config = dict(
    encoder_arch='vit',
    model='contrastive image-text model',
    dataset='simulated fluorescence microscopy of cells',
    train_examples=97500,
    image_size=40,
    crop_scale_min=0.8,
    horizontal_flip=True,
    translate=0.06,
    color_jitter=0.2,
    tokenizer='word',
    vocab_size=42,
    loss='softmax',
    embed_dim=128,
    encoder_norm='layernorm',
    encoder_norm_position='pre',
    encoder_activation='squared_relu',
    encoder_head_dim=32,
    encoder_fused_qkv=False,
    encoder_bias='none',
    encoder_qk_norm=False,
    encoder_parallel_block=False,
    encoder_moe='top_k',
    encoder_num_experts=8,
    encoder_moe_every=1,
    encoder_expert_mlp_ratio=1,
    encoder_experts_per_token=2,
    encoder_shared_expert=False,
    encoder_patch_size=[4, 4],
    encoder_conv_stem=False,
    encoder_layers=12,
    encoder_width=128,
    encoder_positions='learned',
    encoder_pooling='attention',
    text_encoder_causal=False,
    text_encoder_width=384,
    text_encoder_layers=6,
    text_encoder_norm='layernorm',
    text_encoder_norm_position='pre',
    text_encoder_activation='gelu',
    text_encoder_mlp_ratio=2,
    text_encoder_head_dim=32,
    text_encoder_fused_qkv=False,
    text_encoder_bias='none',
    text_encoder_qk_norm=True,
    text_encoder_parallel_block=False,
    text_encoder_inner_norm=False,
    text_encoder_positions='learned',
    residual_init='none',
    optimizer='soap',
    beta2=0.99,
    learning_rate=0.0016,
    beta1=0.95,
    shampoo_beta=0.95,
    eps=1e-08,
    precondition_frequency=20,
    max_precond_dim=1024,
    one_sided=False,
    adamw_lr_other_params=0.00085,
    ema_decay=0.99,
    max_steps=6500,
    batch_size=256,
    epochs=17.1,
    lr_schedule='poly',
    final_lr_fraction=0.01,
    warmup_steps=130,
    weight_decay=0.2,
    adamw_weight_decay_other_params=0,
)
Rows from block 3 of the text encoder of a small contrastive image-text model, named by matrix and row number. Rows with one number belong to one neuron. Each number is 128 + 24 x the weight over its row's rms, rounded and kept within 0 to 255. All counts start at 0. Numbers have three digits each.
Before each neuron's rows are labels from the 100 texts, of 14848, where the neuron reaches its highest value: "tokens" is the input token at the peak. Only what is clearly more common there than usual is listed. The data: simulated fluorescence microscopy of cells. In brackets: how many of the 100, against the usual share in percent.
# fc1: MLP up (text_encoder.blocks.3.mlp.fc1.weight, 768x384), inputs 0-95
# fc2: MLP down (text_encoder.blocks.3.mlp.fc2.weight, 384x768, transposed), outputs 0-95

tokens: "green" (49 vs 2); "cells" (41 vs 9.9)
fc1.257:134112151136130125151122134134133099114101130146191130078121134119134158098160142146130162147114137111120130138064141120118144135086122153155140117118144071162143111182155135095131123109127135104142111100137136105132090144110160153096090140121102148132104132109162142082100110113151112141
fc2.257:082101160167163111156142137127121140135137152091139129149135142121147105180119100098127112138173117162110111117179203140135144138147125141152114091165132116119145146124106133117118098146152117152152191118123134129134113126110132124128128104088126143127135097150112095104141116134116144125

tokens: "green" (54 vs 2); "cyan" (46 vs 2)
fc1.761:105107181163112135160083144112124101152109090126108118104138118085128096119112143158176146114095171131086119132092127160103130122139159083118172116123115152136136147096093143118141109108129140127146092148162111140090144097156107136136153167111109168184168114090137189127102112139148166119
fc2.761:190134099132176123109182132151133143113127159106143118139118069160092111112147171086099148137168096112111116110142134150154136129107126122124114096102136100102120111093107099152098184145107117095153118112123098129110136131114080124097096032185137116133141108127117072101120166115109087131

tokens: "red" (100 vs 2)
fc1.69:127139120104140114144116134119075138113153133124096128151118121150151160171141143093127158089093142144098095072128151069112142159097098135128102125140129155108151150137105133110142093141143143133121095103112103130159119091111114148125138125111169135178142120120131130171104125140126170136
fc2.69:120103160142109117100140120131181118134137136134171106131101138097144082133120127160115114147155132107159178151130134177153106121132136132132141145124150102159131157099140125118125131097101125113098138148137142120121153120165139141115131163137059104059160133126137145095147112101147061091

tokens: "membrane" (100 vs 1.3)
fc1.234:155114124170105098141115139147106095141121099165154134141096144139096130100130102149122106125152130148179166134143139126122116121120087113138153128166132118138127149139094078131118115154084127133110182126153130144121127132140125094182120147163084136130123146112111101072132126112105164159
fc2.234:158129127099150142140118136111167160134142142132139126074110138125144109135118085119170135099159092138107130132137117134156156140130130139139174160121115100075131108085158108149102196125094089119123123124118130101162142156122120162097133085082156123144122108095134149128119144112100134140

tokens: "red" (100 vs 2)
fc1.479:110163124070118133124111120121135158111139177122131147101123133088132139117162107168141123163119147130152087125099205122125071151101163111155146139118111117124106126087112140135117155106124094139153153133133133141156189128166140097126158159107110104149091081123141108119096105137114133135
fc2.479:173127120157164140113152126143142094144116097112121111154140099147128126143114107087092086121112102118149163151167072127126153102128091156147096136103157115128128154161138139113113081145103158119094094095127146114105097094078137125114126114151176149087146153105139150114176137124163147122

tokens: "green" (58 vs 2); "stain" (42 vs 9.9)
fc1.351:132147096118191122121137127125130106120146141174136134143120140143093152096102148116150105112172099103108138127112082094131102118156079110119112149107122164138114131098125132131133152102157151114107166136127150167087135079168146132111097141156106122095116162145107109099096115130113101117
fc2.351:123162153163084150156162148148133119125138093117149134103145123132155093135134107171106137165097164125080104123137179167108143125102139127161129109133137104158138125144133112137076082142117104146143087106128142095169145161109126127116145133108086110162117120098139111170136141146115139111

tokens: "red" (100 vs 2)
fc1.432:142166140166118124118109190132078104103147092167086097147152102140136101080132115158131126122123109116145126147161105157116150089112161135137134153123145159142118117160149125119090085126134143109130171138149116133135122123091137145140090137117110142137146120149169134142115106091176114114
fc2.432:094132128118124142165142087128203164162112163106136166120111132120106160165080147074111126135141126112153072117099157167135097169106088129144111086116095119113112109151101148118143132147110110135114110123115102104119157116163095121123136117107080134146156143094118103103113134165104137205

tokens: "membrane" (55 vs 1.3); "yellow" (31 vs 2); "rim" (14 vs 1.3)
fc1.288:103149106131126161117172128141111160159116172134146138125113125143161082145105182086133154130070072124152083142127110138108156111140138137126158105159142078089118150106102103106131128135115160138159148159135136097138109155140134093122140146129120144093128136091108167137142128156150147100
fc2.288:169125175147116130119111148129134116122163088102145139109139122106108187101150060153119093111170168159109147138137155125153083131154120091118130160119090167105146086117136138135117151140106098133138128120106122147128167118107114165151118103139123110140099117167168062140132148098116133135

tokens: "green" (50 vs 2); "red" (50 vs 2)
fc1.390:126145088150105160189167127074158109138139141106153133124107101122128119095144152135146131136108167112115122121118168143113118130129125123177148123118113158117080147140119099109086112093180131118110128122133125164118168086129131135136154145119132140064139111155112129101122132124166164108
fc2.390:100205178097154126079090132156139116123098127096110110137130153130163163118140098157120090114160095167160102128142074133132140119129127136099142129118115093129148097094118135123145095132093135113132116129125113100140083172118126108096104156149101120175109154109152097145121122107134116143